{"image_size": 48, "weight_standardization": true, "attention": true, "upsampling": "nearest_conv", "shampoo_beta": 0.99, "merge_dims": true, "one_sided": false, "weight_decay": 0.1}
Rows from block 3 of a small class-conditioned image diffusion model, named by matrix and row number. Rows with one number belong to one channel. Each number is 200 + 40 x the weight over its row's rms, rounded and kept within 0 to 999. All counts start at 0.
After each channel's rows are labels from the 100 images, of 14976 (inputs lightly noised), where the channel reaches its highest value: "strongest on" is what is common among them. Only what is clearly more common there than usual is listed. The data: short English words printed on busy colour backdrops. In brackets: how many of the 100, against the usual share in percent.
# convs0: first 3x3 conv (model.enc.1.1.convs.0.weight, 128x128x3x3, standardized in use, each kernel summed), inputs 64-127
# convs1: second 3x3 conv (model.enc.1.1.convs.1.weight, 128x128x3x3, standardized in use, transposed, each kernel summed), outputs 64-127

convs0.23,203,202,225,188,175,282,215,253,222,187,237,206,218,216,237,263,136,233,204,258,217,240,254,254,177,229,233,178,269,168,195,195,142,284,237,208,255,214,248,287,198,177,199,148,170,238,158,265,242,238,209,227,208,237,174,240,262,188,229,168,179,234,148,140
convs1.23,155,215,322,217,193,176,199,278,176,172,189,180,220,243,151,201,210,238,241,206,161,181,244,196,253,129,228,180,166,136,208,223,281,155,247,112,201,145,244,160,132,270,217,255,216,227,191,179,252,211,220,219,178,257,258,150,265,233,227,280,183,205,241,159
strongest on: bold (77 vs 45.6); white ink (53 vs 8.3)

convs0.47,230,245,173,167,106,219,237,266,148,155,148,127,224,168,132,217,329,210,249,171,195,198,184,232,162,141,214,186,105,188,208,242,160,199,191,248,259,223,213,178,189,201,249,179,161,193,208,235,281,164,208,210,174,226,145,203,215,236,285,224,249,163,226,202
convs1.47,194,216,203,91,171,150,211,224,174,229,249,177,188,203,215,185,193,293,247,199,249,204,187,241,188,209,233,150,176,156,202,198,162,205,221,245,217,179,166,211,262,153,306,239,156,155,194,207,145,158,194,171,189,133,194,173,306,187,180,297,263,234,246,200
strongest on: yellow ink (39 vs 8.1); white ink (29 vs 8.3)

convs0.44,266,219,202,278,220,189,156,214,82,276,194,217,285,273,237,213,160,189,179,203,182,233,194,183,247,225,217,176,186,121,184,212,248,188,212,181,158,150,169,232,163,228,204,204,172,190,198,231,191,153,258,229,201,213,201,201,222,227,174,208,179,194,175,188
convs1.44,190,195,216,240,286,179,200,229,165,229,211,262,186,257,263,223,175,124,163,273,206,241,213,188,266,230,183,284,185,147,238,167,261,239,198,197,230,120,206,180,261,325,220,227,217,204,230,206,267,178,228,121,257,265,271,220,231,250,235,196,174,216,254,229
strongest on: teal ink (72 vs 8)

convs0.85,154,242,206,218,256,198,167,190,271,169,230,186,143,238,174,227,125,149,175,203,266,164,203,165,183,258,205,161,205,170,149,203,117,244,163,215,154,176,199,135,189,196,236,208,172,267,194,190,219,187,177,166,216,190,213,172,256,161,218,132,240,220,74,174
convs1.85,201,194,200,199,222,187,228,106,258,215,118,243,219,179,233,190,211,205,170,173,224,229,266,241,208,268,180,112,200,213,217,254,242,230,134,142,257,243,249,208,186,181,141,250,269,233,224,236,216,213,186,191,199,200,190,223,187,237,152,213,235,231,94,174
strongest on: yellow ink (42 vs 8.1); orange ink (30 vs 8.8)

convs0.108,200,186,280,160,210,256,185,276,178,133,238,234,218,187,183,228,196,215,176,137,170,257,197,157,205,180,147,218,169,147,184,192,192,250,196,182,186,143,146,217,122,195,122,200,197,208,243,217,251,163,187,143,184,247,205,159,194,200,251,208,197,163,252,223
convs1.108,174,206,182,154,183,196,214,173,290,187,165,198,169,248,199,191,186,144,137,108,177,170,226,229,208,224,224,230,251,153,205,163,124,176,178,162,236,243,149,251,244,207,255,211,201,198,213,216,211,224,221,348,197,224,237,157,216,210,173,189,201,103,154,252
strongest on: orange ink (28 vs 8.8); yellow ink (25 vs 8.1)

convs0.105,196,192,220,117,144,157,201,289,117,181,247,191,257,225,222,154,211,193,204,192,147,163,206,158,152,207,146,220,152,241,266,210,175,244,141,200,148,215,140,192,191,136,205,249,171,239,328,215,212,200,192,252,297,242,273,210,219,213,201,193,133,181,194,253
convs1.105,185,207,182,180,279,168,174,194,146,157,219,230,183,220,171,215,206,221,142,185,149,214,220,204,197,179,174,167,183,212,186,172,143,210,217,185,206,282,218,204,177,148,165,184,236,170,314,188,199,225,196,197,273,129,260,131,262,256,183,217,222,139,276,222
strongest on: green ink (43 vs 8.1); yellow ink (43 vs 8.1)

convs0.11,171,145,260,268,156,158,228,209,178,162,155,147,173,202,211,225,218,265,181,212,204,145,188,253,219,275,273,216,174,175,215,232,185,256,161,207,207,257,231,208,282,171,178,278,152,212,271,236,185,271,253,193,183,258,169,235,196,219,243,242,212,224,217,247
convs1.11,200,260,217,169,256,147,169,125,184,194,218,282,253,227,123,203,189,179,149,182,211,169,165,181,166,236,123,178,215,272,189,235,224,224,206,158,188,184,210,227,186,196,162,237,184,146,286,241,208,226,170,208,268,124,202,284,215,258,239,183,160,163,183,196
strongest on: bold (89 vs 45.6); black ink (47 vs 8.3); green ink (44 vs 8.1)

convs0.88,163,169,252,204,141,146,191,178,136,131,263,221,129,149,193,201,190,222,214,137,184,209,236,226,245,177,198,211,211,164,172,226,228,135,194,230,224,215,196,171,166,228,134,238,143,242,243,143,235,219,224,242,112,206,176,194,156,212,213,333,248,197,243,215
convs1.88,173,200,251,344,244,158,206,223,131,252,235,232,264,218,199,311,266,181,160,178,274,167,179,178,178,233,165,149,244,225,215,215,136,220,167,213,182,232,140,173,217,134,217,236,216,187,216,180,202,210,175,211,182,246,175,259,188,113,233,150,196,211,155,216
strongest on: black ink (93 vs 8.3); bold (88 vs 45.6)

convs0.9,177,258,306,179,264,226,154,253,203,219,220,129,220,193,171,155,188,228,133,255,193,147,169,151,188,283,164,170,196,166,260,203,175,203,203,153,130,172,248,206,266,179,219,154,250,148,163,175,284,211,243,200,207,168,195,242,136,193,217,209,193,203,185,180
convs1.9,200,168,197,185,203,219,178,198,215,217,195,287,202,229,175,181,99,209,163,189,163,298,176,153,226,198,200,285,135,210,224,168,231,242,121,253,167,209,243,227,224,224,198,197,311,159,213,144,239,272,220,273,230,235,209,223,208,132,181,191,248,188,126,208
strongest on: green ink (85 vs 8.1)

convs0.65,216,214,203,159,160,169,159,237,248,176,299,181,173,161,238,247,203,191,224,225,133,210,261,160,228,106,233,253,216,159,162,174,166,131,215,210,168,200,232,207,288,161,196,205,163,133,118,181,205,170,139,135,223,167,128,119,140,133,210,231,197,201,191,184
convs1.65,227,252,288,162,235,190,217,189,174,186,239,211,195,164,220,187,164,164,193,192,210,288,206,182,201,244,212,188,120,204,204,151,157,225,329,188,199,259,183,229,247,143,194,209,249,170,157,175,285,240,161,305,164,278,191,145,191,174,171,249,186,250,196,257
strongest on: orange ink (85 vs 8.8); bold (84 vs 45.6)

convs0.127,291,186,203,203,231,213,197,201,345,167,154,224,227,117,183,171,86,193,230,205,219,203,188,190,189,140,186,156,189,154,129,228,197,137,174,190,231,185,189,200,127,225,268,185,236,236,131,191,189,209,118,184,205,197,131,240,142,188,162,204,194,163,152,121
convs1.127,138,151,158,70,183,154,201,137,177,96,157,130,239,148,163,128,184,206,182,209,121,171,175,164,231,277,230,241,173,207,200,184,216,174,159,217,160,236,187,210,180,156,139,148,143,242,164,167,156,204,208,203,169,160,133,150,138,193,216,155,211,199,230,157
strongest on: blue ink (35 vs 8.8)

convs0.54,213,228,250,199,202,180,206,201,188,220,157,152,156,207,189,189,191,117,146,215,216,229,197,212,209,283,202,216,216,146,180,202,133,153,185,253,150,190,212,229,115,151,117,201,182,159,199,209,180,166,181,230,183,162,152,185,138,147,246,238,255,235,178,237
convs1.54,225,229,162,113,136,256,196,202,250,153,181,182,158,137,206,227,155,233,128,199,214,256,180,202,247,217,209,170,219,213,180,226,187,171,171,238,196,140,209,196,176,289,181,227,153,220,241,220,257,178,174,229,171,290,211,225,156,90,162,155,230,205,211,198
strongest on: pink ink (95 vs 8.3)

convs0.101,241,227,195,226,161,191,275,202,267,236,296,169,216,234,169,245,249,164,149,251,281,218,238,175,225,189,190,227,173,204,244,196,180,224,201,139,185,189,203,200,180,174,178,217,253,140,196,224,237,211,185,188,161,223,262,241,205,188,179,151,147,190,181,229
convs1.101,218,197,185,180,237,256,208,213,195,146,294,205,167,201,197,282,212,216,233,178,217,190,229,178,188,190,180,227,247,230,246,184,182,208,271,235,209,246,165,202,148,167,204,240,186,221,164,154,148,160,208,185,196,239,287,226,179,177,193,203,165,202,146,267
strongest on: white ink (57 vs 8.3); pink ink (41 vs 8.3)

convs0.25,256,158,176,219,208,176,215,201,194,132,216,156,230,159,215,225,138,196,193,128,245,178,192,194,179,113,215,212,271,267,213,203,219,106,242,227,218,256,242,263,186,116,207,155,215,174,245,196,93,166,206,164,191,150,144,120,230,164,187,159,188,210,201,290
convs1.25,246,148,216,184,257,198,240,112,207,193,246,243,171,233,214,253,177,115,161,194,265,196,236,178,215,224,244,211,163,233,168,164,196,146,158,173,170,210,231,187,215,133,215,192,136,185,257,184,186,185,203,321,192,226,269,300,234,230,126,257,158,236,202,332
strongest on: orange ink (35 vs 8.8)

convs0.7,198,243,172,217,226,155,162,244,179,282,196,210,214,279,112,230,123,236,218,181,185,184,261,228,188,273,226,197,221,151,237,214,197,177,188,198,224,159,180,187,186,148,185,188,266,143,205,251,255,191,213,192,204,219,186,112,149,252,183,271,121,191,191,214
convs1.7,245,244,240,266,149,202,197,105,265,277,245,176,159,170,210,242,229,186,170,229,210,148,211,179,198,195,195,134,206,181,206,175,247,272,196,168,173,251,267,153,225,212,224,150,179,183,129,187,196,185,254,150,203,204,232,236,184,77,227,181,208,269,221,202
strongest on: black ink (72 vs 8.3)

convs0.36,241,148,164,285,217,247,180,195,245,129,214,186,246,180,196,178,179,219,232,157,244,202,200,178,215,174,222,131,195,229,165,228,196,200,91,192,172,185,161,181,253,149,241,240,183,233,212,140,265,200,200,187,132,189,251,250,301,183,184,227,211,232,176,229
convs1.36,165,150,204,249,210,204,157,244,187,99,240,168,208,170,194,126,300,228,261,186,203,214,207,217,113,227,142,259,188,153,192,158,282,207,222,218,225,116,229,231,173,256,166,187,247,210,245,229,143,215,153,228,285,96,173,201,191,169,234,260,161,247,197,211
strongest on: blue ink (99 vs 8.8); bold (79 vs 45.6)

convs0.34,145,252,202,190,194,235,214,249,169,284,236,196,163,285,227,204,222,209,198,269,188,209,182,192,180,178,192,183,283,217,200,229,214,257,306,185,144,180,335,181,292,188,126,148,212,193,197,147,190,155,246,170,229,178,300,217,181,196,192,178,133,290,184,255
convs1.34,152,237,152,162,126,145,196,153,244,144,210,162,221,94,227,179,186,249,186,154,126,173,208,193,164,161,215,251,166,251,164,198,181,124,125,228,230,165,128,167,105,212,207,230,210,179,181,244,147,201,240,280,248,193,28,151,275,184,192,235,201,151,173,143
strongest on: black ink (87 vs 8.3); bold (82 vs 45.6)

convs0.114,287,197,185,225,221,212,191,135,326,185,141,199,175,192,253,191,53,191,221,204,266,192,210,160,209,200,179,155,183,187,140,254,206,245,198,195,226,196,147,232,132,135,245,197,163,178,175,213,203,168,209,168,228,240,244,274,260,174,192,161,215,148,138,229
convs1.114,119,167,212,173,174,182,178,233,177,112,148,141,260,155,122,98,153,222,183,206,158,195,235,230,188,164,238,205,155,177,165,207,182,141,123,198,182,193,244,172,167,227,192,151,215,195,121,190,129,253,226,135,190,195,172,217,176,190,126,243,241,169,253,170
strongest on: green ink (70 vs 8.1)

convs0.77,234,187,273,236,166,129,197,213,223,182,204,179,142,194,192,200,164,135,167,186,173,223,220,206,167,187,167,222,158,220,187,198,142,195,160,192,205,205,196,231,146,208,167,211,144,161,180,269,167,232,195,274,252,206,190,149,165,194,198,202,212,230,240,150
convs1.77,250,179,227,239,176,222,198,164,225,233,132,188,201,236,74,297,153,205,206,70,188,186,197,226,154,208,159,199,212,112,220,165,260,222,241,239,149,273,256,131,187,151,183,165,200,248,168,200,192,166,189,171,231,186,132,245,181,137,258,162,253,248,189,216
strongest on: green ink (42 vs 8.1); teal ink (29 vs 8)

convs0.4,162,214,226,253,219,239,172,124,167,195,244,190,147,192,238,228,141,184,190,236,245,283,179,144,145,244,136,183,192,173,169,158,169,189,176,260,209,199,161,220,272,249,241,216,157,193,157,145,204,218,252,249,311,194,138,191,182,184,265,211,261,218,216,228
convs1.4,229,152,218,255,189,287,192,191,231,181,218,153,159,192,262,175,144,211,262,184,218,186,224,246,222,160,170,179,231,238,207,199,234,177,169,145,210,199,161,170,164,238,225,200,145,232,170,183,221,192,252,68,140,246,269,228,201,266,188,227,235,228,237,205
strongest on: purple ink (25 vs 8.2)

convs0.83,128,241,198,303,168,182,202,84,112,317,212,189,228,265,223,272,237,247,174,287,200,171,197,206,222,205,138,233,214,245,273,208,185,189,250,188,113,193,234,173,211,145,194,257,176,261,195,195,261,133,156,198,227,224,186,176,188,216,233,208,162,228,173,193
convs1.83,138,198,235,74,229,158,206,205,149,92,126,232,198,115,119,131,198,228,180,193,67,166,201,169,171,230,138,162,195,251,149,209,172,169,130,190,225,173,218,166,150,176,214,203,208,188,186,172,164,201,227,196,115,274,189,247,217,241,165,226,200,215,171,184
strongest on: bold (91 vs 45.6); red ink (47 vs 8.9); purple ink (27 vs 8.2)

convs0.118,149,178,191,218,200,201,188,155,237,163,146,354,212,140,232,177,211,144,260,192,245,208,204,230,191,253,227,177,132,200,206,236,166,195,195,217,265,176,184,187,209,189,225,195,201,199,197,228,231,252,154,120,244,168,173,229,139,139,131,171,177,161,156,173
convs1.118,160,194,121,178,204,112,172,174,173,169,198,270,186,197,165,197,203,198,145,259,153,318,189,207,195,190,218,218,194,211,198,289,266,176,210,142,182,212,195,245,196,177,202,248,186,252,205,183,243,202,222,245,267,269,183,229,138,179,188,179,214,143,246,178
strongest on: red ink (38 vs 8.9)

convs0.1,209,186,158,191,184,199,240,254,209,188,189,179,174,212,215,186,171,229,186,239,179,226,238,158,145,176,223,191,193,181,259,198,178,182,188,236,225,139,180,159,273,184,189,225,157,167,120,148,116,150,212,124,194,151,184,214,201,219,233,135,240,331,146,246
convs1.1,234,239,261,227,205,269,142,224,194,164,189,166,116,190,229,264,204,204,205,264,300,241,190,181,228,248,174,163,255,256,154,184,175,186,245,187,205,227,241,190,263,279,180,250,205,196,206,204,241,191,201,187,266,289,187,281,216,152,97,242,247,194,223,198
strongest on: brown ink (99 vs 7.9)

convs0.80,141,209,231,159,156,126,216,211,193,153,185,177,128,117,185,161,260,198,218,176,163,237,268,256,247,230,123,205,190,209,161,196,126,201,158,225,194,194,185,180,116,257,157,178,178,268,247,208,197,279,243,178,184,195,122,191,201,199,242,210,203,177,208,198
convs1.80,234,181,245,137,212,262,218,259,209,179,212,251,279,154,213,296,209,192,198,158,291,241,154,177,97,139,208,216,213,248,209,210,191,190,208,182,245,227,178,236,182,180,136,188,134,168,223,135,215,142,182,204,260,304,174,135,212,167,221,157,183,237,113,168
strongest on: red ink (75 vs 8.9); bold (71 vs 45.6)

convs0.98,214,195,175,209,130,224,255,125,244,216,105,241,160,220,243,259,211,179,145,220,184,216,166,178,160,187,195,284,169,184,263,229,216,232,142,217,203,263,210,245,164,248,190,169,149,238,127,189,142,202,213,173,197,169,153,195,233,163,195,248,191,167,159,168
convs1.98,179,143,170,105,258,178,168,185,258,141,187,129,184,209,189,81,177,169,256,137,122,188,245,195,179,184,207,236,195,191,155,175,204,167,130,166,184,160,176,208,181,250,211,92,186,235,138,203,169,228,274,138,194,175,165,205,205,146,230,161,230,168,216,200
strongest on: grey ink (40 vs 8.2)

convs0.52,145,221,255,222,239,169,206,203,191,194,210,193,194,149,256,238,202,179,184,195,119,131,133,171,217,177,153,255,151,229,167,184,208,173,167,202,218,133,220,249,186,238,170,235,240,185,204,169,244,222,216,183,270,142,232,205,155,246,275,274,246,337,237,263
convs1.52,234,254,243,208,175,228,189,171,231,197,237,219,214,195,222,175,190,183,246,243,189,263,236,210,268,228,165,138,236,240,116,179,179,176,163,200,203,172,221,188,207,174,256,232,193,194,160,222,226,192,192,139,197,85,147,161,146,158,221,159,175,173,183,214
strongest on: orange ink (37 vs 8.8); teal ink (34 vs 8)

convs0.109,177,232,218,195,207,287,190,195,178,232,128,199,135,197,249,284,174,202,217,226,162,247,195,226,227,182,171,219,196,182,217,169,197,247,95,188,266,243,248,210,234,261,176,172,185,234,172,169,316,182,214,182,192,241,143,173,239,122,272,220,178,216,197,216
convs1.109,165,216,230,120,172,125,221,257,283,191,95,111,116,143,174,177,218,203,155,195,182,185,166,187,203,231,172,249,234,260,212,214,230,144,115,221,220,210,166,192,162,251,166,150,156,162,148,208,171,249,165,207,192,155,155,140,194,236,153,200,197,182,211,152
strongest on: bold (84 vs 45.6); white ink (32 vs 8.3); black ink (32 vs 8.3)

convs0.71,215,259,159,194,173,207,255,181,145,175,221,249,153,169,165,163,212,256,143,97,213,217,249,234,179,223,215,117,251,249,248,199,238,158,208,151,153,189,167,156,212,181,239,222,230,192,237,224,195,180,217,194,179,222,178,240,200,172,338,171,206,195,148,251
convs1.71,167,204,211,227,185,193,225,181,201,178,256,249,227,207,225,169,242,153,278,212,187,233,176,161,248,133,197,246,208,159,141,197,172,215,158,251,216,275,190,262,260,139,207,194,208,210,221,180,194,184,233,311,167,218,147,195,153,198,138,192,160,195,266,220
strongest on: pink ink (47 vs 8.3); white ink (43 vs 8.3)

convs0.45,196,173,159,200,195,157,231,228,211,183,179,188,310,203,173,208,245,191,147,180,144,159,225,193,212,202,195,202,278,194,183,168,196,269,243,203,202,183,226,213,194,130,224,189,190,154,283,191,191,214,195,215,226,147,193,141,162,201,174,257,176,225,228,130
convs1.45,225,170,180,178,268,182,164,111,188,229,195,176,196,262,191,267,113,160,208,230,180,193,217,211,193,196,210,288,186,197,238,167,257,183,231,170,103,172,181,214,199,219,185,248,239,202,253,228,285,175,246,212,217,261,230,226,272,255,248,225,133,297,182,201
strongest on: pink ink (61 vs 8.3)

convs0.29,241,235,165,148,211,178,195,135,216,294,203,191,241,169,234,243,152,160,233,239,203,263,227,203,156,207,184,189,190,213,248,175,256,210,230,172,221,160,180,247,156,232,218,257,195,208,139,151,230,249,199,210,166,160,213,224,198,259,169,198,212,118,191,166
convs1.29,198,275,244,265,223,261,215,219,197,202,260,242,206,269,182,216,245,161,189,232,181,225,197,160,197,232,326,189,251,152,195,161,175,215,224,207,221,180,232,148,240,199,191,178,185,246,196,209,174,267,222,210,227,162,201,217,233,209,256,212,188,185,240,203
strongest on: orange ink (43 vs 8.8)

convs0.72,242,161,224,238,186,185,186,249,195,211,95,241,238,120,257,137,191,165,215,215,180,220,239,201,166,121,222,220,129,195,151,233,232,124,117,205,251,181,201,275,215,207,201,165,145,219,143,233,116,237,203,188,239,186,132,174,183,160,151,191,174,167,221,141
convs1.72,257,245,269,197,212,202,188,346,210,193,158,215,201,249,195,175,147,217,211,280,235,154,213,177,170,208,214,207,212,271,203,259,217,183,159,208,144,237,190,243,263,177,236,195,239,239,271,197,246,218,232,231,325,121,215,241,198,233,229,219,225,231,207,165
strongest on: teal ink (49 vs 8); green ink (26 vs 8.1)

convs0.28,196,217,145,209,217,157,267,230,231,182,125,130,197,235,236,162,168,196,196,184,262,116,133,237,231,272,185,210,249,226,148,204,167,159,182,208,189,152,185,207,219,95,155,210,177,180,159,277,224,132,158,221,150,186,177,162,128,194,198,134,185,202,225,192
convs1.28,178,234,174,168,205,229,179,242,202,240,208,312,170,195,221,217,166,198,286,268,231,192,156,249,256,120,268,205,218,157,222,234,158,232,246,254,177,179,218,221,151,191,235,210,203,171,198,213,181,206,252,212,194,218,229,239,189,193,146,281,205,254,167,210
strongest on: white ink (44 vs 8.3); red ink (39 vs 8.9)

convs0.122,248,194,199,115,200,172,290,223,303,172,168,165,129,137,173,243,171,162,197,157,177,130,208,152,171,212,151,213,225,236,198,203,189,203,152,259,174,234,186,179,159,256,144,190,163,287,287,236,175,207,217,266,217,234,179,215,184,150,157,208,262,207,166,205
convs1.122,140,212,147,132,256,123,126,213,139,148,152,196,197,237,220,117,181,175,236,194,197,204,210,201,140,190,187,120,153,159,178,170,122,104,233,223,248,275,246,243,179,178,181,228,236,195,292,213,98,203,236,217,198,243,168,163,137,228,201,211,182,178,200,178
strongest on: green ink (57 vs 8.1); yellow ink (32 vs 8.1)

convs0.110,130,222,266,152,161,275,108,204,197,280,161,268,181,186,252,208,201,159,225,279,194,246,215,226,227,333,211,152,161,246,214,190,165,163,142,215,198,228,206,267,133,216,248,183,196,168,240,202,213,185,231,172,192,197,176,196,144,155,166,224,178,217,184,189
convs1.110,192,167,200,264,218,213,165,256,135,152,258,188,146,217,110,245,220,229,237,195,211,204,281,175,182,156,163,241,105,138,222,155,200,204,223,182,166,140,219,237,222,215,185,144,220,153,158,216,182,272,189,183,282,201,226,166,184,136,186,136,187,216,236,237
strongest on: bold (87 vs 45.6); white ink (52 vs 8.3); pink ink (33 vs 8.3)

convs0.66,122,229,213,225,214,167,216,137,230,201,220,216,212,158,230,192,164,200,203,176,182,183,161,161,138,199,194,255,166,159,176,259,283,177,161,216,225,253,207,183,217,169,276,234,168,182,153,150,274,216,133,179,164,250,197,280,241,118,221,174,170,215,210,236
convs1.66,217,223,275,222,133,255,264,229,225,233,190,178,188,170,173,187,165,155,132,247,229,254,176,142,218,162,176,214,248,205,207,202,188,179,153,118,170,191,200,151,204,164,210,210,215,223,197,222,261,210,215,165,147,208,293,186,284,261,185,155,186,279,201,279
strongest on: grey ink (28 vs 8.2)

convs0.100,206,272,208,220,211,201,224,304,173,229,247,128,241,129,98,194,119,175,196,144,175,234,202,208,237,161,255,248,161,137,171,210,202,257,216,253,258,182,241,232,149,264,228,287,227,190,249,196,197,175,194,133,174,234,174,214,188,208,233,190,186,152,162,238
convs1.100,197,228,235,163,165,219,189,264,227,130,91,209,153,126,201,272,204,220,172,199,165,212,202,201,218,268,140,216,202,220,237,214,201,141,234,226,235,124,260,221,179,255,235,162,183,194,255,168,234,193,205,223,146,164,188,155,241,137,197,225,170,267,223,208
strongest on: pink ink (63 vs 8.3)

convs0.111,222,266,239,192,188,169,219,213,162,244,168,181,249,162,224,200,168,228,180,236,189,208,211,201,204,191,221,145,262,184,240,195,199,244,191,156,174,179,318,191,262,194,200,94,255,135,186,175,107,209,205,191,201,205,260,229,190,148,164,254,183,387,216,220
convs1.111,169,142,190,174,135,248,240,148,272,211,182,186,203,220,171,166,222,201,218,193,178,154,160,241,229,228,266,184,88,192,238,218,235,279,208,231,163,222,84,241,128,214,168,256,130,167,169,203,205,204,142,174,197,197,184,233,256,239,224,188,216,27,203,149
strongest on: black ink (43 vs 8.3); white ink (29 vs 8.3)

convs0.31,180,217,230,189,239,154,194,211,215,225,229,239,260,220,222,186,148,240,227,262,188,155,175,224,220,270,217,166,186,200,232,198,243,254,213,241,224,231,114,292,266,187,263,164,165,265,111,206,250,259,146,159,211,193,209,277,177,159,240,149,154,188,239,163
convs1.31,199,224,256,231,247,223,188,219,219,224,221,230,273,252,289,176,153,173,201,239,129,220,180,178,208,176,261,177,229,152,219,176,162,207,234,214,209,198,228,222,192,192,250,199,177,194,234,135,237,214,310,106,143,230,285,244,282,196,232,233,210,241,181,201
strongest on: teal ink (26 vs 8)

convs0.95,137,154,232,209,169,198,212,180,176,268,163,258,142,185,210,277,233,257,173,198,165,272,188,182,245,205,178,273,170,215,230,213,170,186,176,180,154,148,212,206,212,145,169,218,116,208,167,142,86,198,197,146,184,167,277,181,249,138,188,206,226,168,162,238
convs1.95,183,183,134,335,155,215,169,232,213,263,278,150,176,284,195,171,221,214,260,133,242,244,197,206,198,143,173,210,186,291,202,146,259,192,160,239,214,249,149,242,244,201,184,197,246,188,128,258,173,202,239,193,169,161,133,213,218,194,233,189,216,219,221,171
strongest on: teal ink (43 vs 8); green ink (29 vs 8.1)

convs0.2,160,236,180,256,177,211,209,167,225,272,189,105,199,178,187,297,240,235,206,284,173,259,210,212,265,179,173,204,217,183,209,189,177,115,172,185,155,217,223,194,202,215,165,234,204,201,232,167,229,185,246,230,222,187,267,204,340,226,181,210,107,250,203,292
convs1.2,219,195,164,175,132,192,207,134,178,152,249,123,164,292,153,118,238,215,208,172,180,145,219,179,128,236,249,260,222,250,218,242,285,269,188,199,213,246,180,205,194,189,147,106,193,201,131,211,245,196,112,215,209,199,141,207,92,112,185,200,191,201,200,133
strongest on: black ink (86 vs 8.3); bold (81 vs 45.6)

convs0.81,228,182,179,201,211,186,210,230,215,207,194,262,221,238,160,190,176,149,308,221,172,278,163,172,307,187,141,239,156,162,180,257,206,162,202,157,217,192,178,241,161,201,161,232,151,223,183,183,216,220,264,180,212,193,205,239,300,174,178,191,186,198,179,165
convs1.81,207,225,126,305,141,150,208,110,223,212,187,207,182,217,221,129,229,224,217,184,207,205,189,249,219,179,181,150,175,193,185,164,174,226,244,244,247,184,224,149,219,198,168,179,213,210,212,204,239,164,190,135,111,190,222,225,243,193,176,187,197,275,184,230
strongest on: brown ink (26 vs 7.9)

convs0.113,205,193,302,226,252,252,159,178,238,209,167,218,218,269,204,215,215,188,170,178,164,207,175,260,178,219,197,183,209,125,245,176,196,206,137,154,181,147,159,275,254,259,199,235,228,227,112,225,142,213,155,189,172,177,165,210,261,169,203,243,155,215,202,299
convs1.113,174,207,138,212,155,273,274,191,143,269,251,163,184,176,188,235,195,192,183,295,173,136,168,242,222,225,254,150,213,207,268,240,165,180,155,216,195,153,273,205,212,143,232,160,228,165,213,172,169,253,199,228,245,228,150,272,162,152,219,103,206,168,185,203
strongest on: white ink (63 vs 8.3); yellow ink (28 vs 8.1)

convs0.91,172,174,148,169,278,176,251,198,195,219,135,232,209,205,281,200,190,153,193,157,202,167,172,222,147,195,151,202,158,204,257,178,215,238,182,236,231,197,204,146,207,204,191,221,229,265,226,186,178,203,242,113,198,174,213,149,149,197,234,209,300,221,136,203
convs1.91,274,213,145,200,307,230,214,153,239,206,158,141,149,250,222,210,177,203,138,128,202,218,306,194,219,199,201,146,229,193,137,270,177,161,189,225,268,174,208,212,217,211,231,183,235,224,163,192,218,251,176,196,196,174,174,162,178,171,144,195,254,148,239,239
strongest on: grey ink (52 vs 8.2)

convs0.104,275,139,206,186,148,225,133,202,366,225,170,196,280,230,204,141,196,196,147,246,254,234,195,160,185,254,189,198,234,187,184,216,208,172,242,227,159,174,204,150,222,200,174,153,208,173,164,127,151,174,174,234,225,199,182,189,196,172,165,181,181,130,226,170
convs1.104,185,143,279,234,183,177,175,273,143,232,188,218,195,260,154,131,201,162,175,223,272,175,141,220,172,209,253,191,185,179,208,189,206,227,165,248,170,246,249,160,227,202,215,213,223,204,243,151,233,234,149,174,272,105,211,202,181,171,189,189,147,205,181,208
strongest on: black ink (96 vs 8.3); bold (94 vs 45.6)

convs0.6,218,152,196,211,188,176,224,163,203,236,208,259,223,261,192,235,188,246,215,244,197,188,166,224,246,188,211,160,162,165,209,262,205,254,227,150,241,237,187,308,182,161,219,211,292,206,183,206,217,254,249,222,138,158,260,230,219,190,225,209,171,218,216,217
convs1.6,199,165,247,188,204,191,232,209,162,179,217,196,246,210,176,397,166,173,186,175,195,216,151,194,219,239,157,182,247,158,203,141,245,158,280,186,210,172,198,189,212,352,152,238,228,195,154,208,178,170,145,216,220,201,180,167,161,215,269,208,194,203,228,165
strongest on: green ink (31 vs 8.1)